Rows from block 3 of a small image classifier, named by matrix and row number. Rows with one number belong to one neuron. Each number is 128 + 24 x the weight over its row's rms, rounded and kept within 0 to 255. All counts start at 0. Numbers have three digits each.
After each neuron's rows are labels from the 100 images, of 14976, where the neuron reaches its highest value: "peak on" is the class under the peak. Only what is clearly more common there than usual is listed. The data: drawn human figures in many poses. In brackets: how many of the 100.
# fc1: MLP up (model.blocks.3.mlp.fc1.weight, 1536x384), inputs 256-383
# fc2: MLP down (model.blocks.3.mlp.fc2.weight, 384x1536, transposed), outputs 256-383

fc1.420:118097146189129116131097152122166155112158154128145157088121144166149150174128135136129151124150134111135114185097102167116079149140108157142147141140159089132154142137152104128151104106128112137071123129093126129115089098115152165162118136113098099189121142162119152134132131133110119090113150134135113153087139126134110156132118130126157128135109205126116110123145122132144079132129
fc2.420:141141114063155092120138127153103176126139129143142110107125154101131129088081103120141154088123117115064147106152162152087097134094153123154149139119140145135125128126107157110135125140116101132121061132111144096135153135140121142116117139124165135175146129091101117150093104145132119163150133137113093127090142099127130093111120136146070139117122120117066142106144155157114124128114
peak on: torso (25)

fc1.528:102093094127112203162090156141164137151113124109124143169131166142138112102161144114092147109101150064132114134141136103123153123148139181120095115128169137113142132136161121146127071116138123096117134115116073104087100143103120127130142162158134120179100149137122118129160132136130158117145117097155176096105101123194097142126102106106091125136089109119102156136128160142135173132164
fc2.528:132130132140103030136135146130111157103110121123157121126113110130113152143148116095144137162118136124093139134141126143093183144104111107112110110098146111133105111084119110082139133127098126084127170151165150083141088147157080171130107110159109160156139147169130169108071123134109149129134150126092088110105122110104150101134104122171108102114109126127082117112101131173125140137147
peak on: torso (25)

fc1.208:147149134121117093120118123109148106146136112118117093117168139138087140141118124104120116139110127154083109174177112181125137121141170093113105151142112138177146138114134094117129128112118090092160124112137136141105084132139086122122101121148113110133108121144101114118117156149111094130107131133136122104107125125118121132163131145145126107108117096144107133126097095175112143129127
fc2.208:101164138175102131155125141152146118135143142163149124135171112136126160083149111087178114097172136101126144111115130112140087115091105093135121106122153167103109125198113111181116109139120157152154055141168140171100135085126152102147142124154128119116124105103122125131135111122126081116143102123154134134142097131125183161163112126129132133138099153128134133145152140091150121140126
peak on: head (26)

fc1.76:116131134131165095134079121131100174139159149134136090144154164148122148171063117143138147127104092154154147152144091103153134167155115103174167091121166094135123095093123118180143152130130074183089143141140133110148092124118119142094158108127135115139135177114144107126114159140085149102100158147147122158107131152115113136116133102129123112143124112109174122143130134164081120157120
fc2.76:140104155105117145109138101152134129121110105082109144152116157127130116112159110133110143124157140115107071108174144112149126090131146138121117108128139156141103156112099138117111139119130173118145091125137100107104107108137139083168098152106096157121134121124084186129159090131129141125157138131131120133132132136110127129119060112145111133144101091162104173161085102098169132099097
peak on: torso (27)

fc1.759:116150133152129162138126128143151125112134129125084137103117127128106179125180137123178129133131094148122156148119140144114118115099135179119118178176100141138145187122138117143102100126117142139160092094138181137189117141124110152112096124125110133119133107117133100088132141147166155149128097108114122105139148143110133151133135120127094127134135113100150107089128083144154118122165
fc2.759:112140067120120081104136164120113164126109121188149125125122133131129112106112148078115130107128136110102112173148146163142096144120122096144142149101158129144156110131114111095166115111123142137090134099117109125119123099117106081160126143174127146145123135097108130144116155109124138171135092138148122130136083109138124120183077117166113151104103134135072142143139160100072130104096
peak on: head (26)

fc1.265:099115107117149124133100073148114090097148106079108159140137140145128150149133105143106107171113107077135109160109112127084146151125091153122162174132178141124124125135132122134172077155098164147159108103129128115091077143133176160151172143114077113130133115103133113071122116090110130136108168126125130147142124137146187134132143156132108085132113143074128132141113122099147159119155
fc2.265:144168158161111139131118145113133125181093120105133143142080121129104142115155111092161166128144168100132128094171108114121145084086168143144184086132133084144130159133149129142121153110127124082106117136128109149137111160113115085153120077124171103084168122162144137145164129165081133135149109151116107105134105178081110150128100121086131158130107120181108146122135090156140141128082
peak on: torso (30)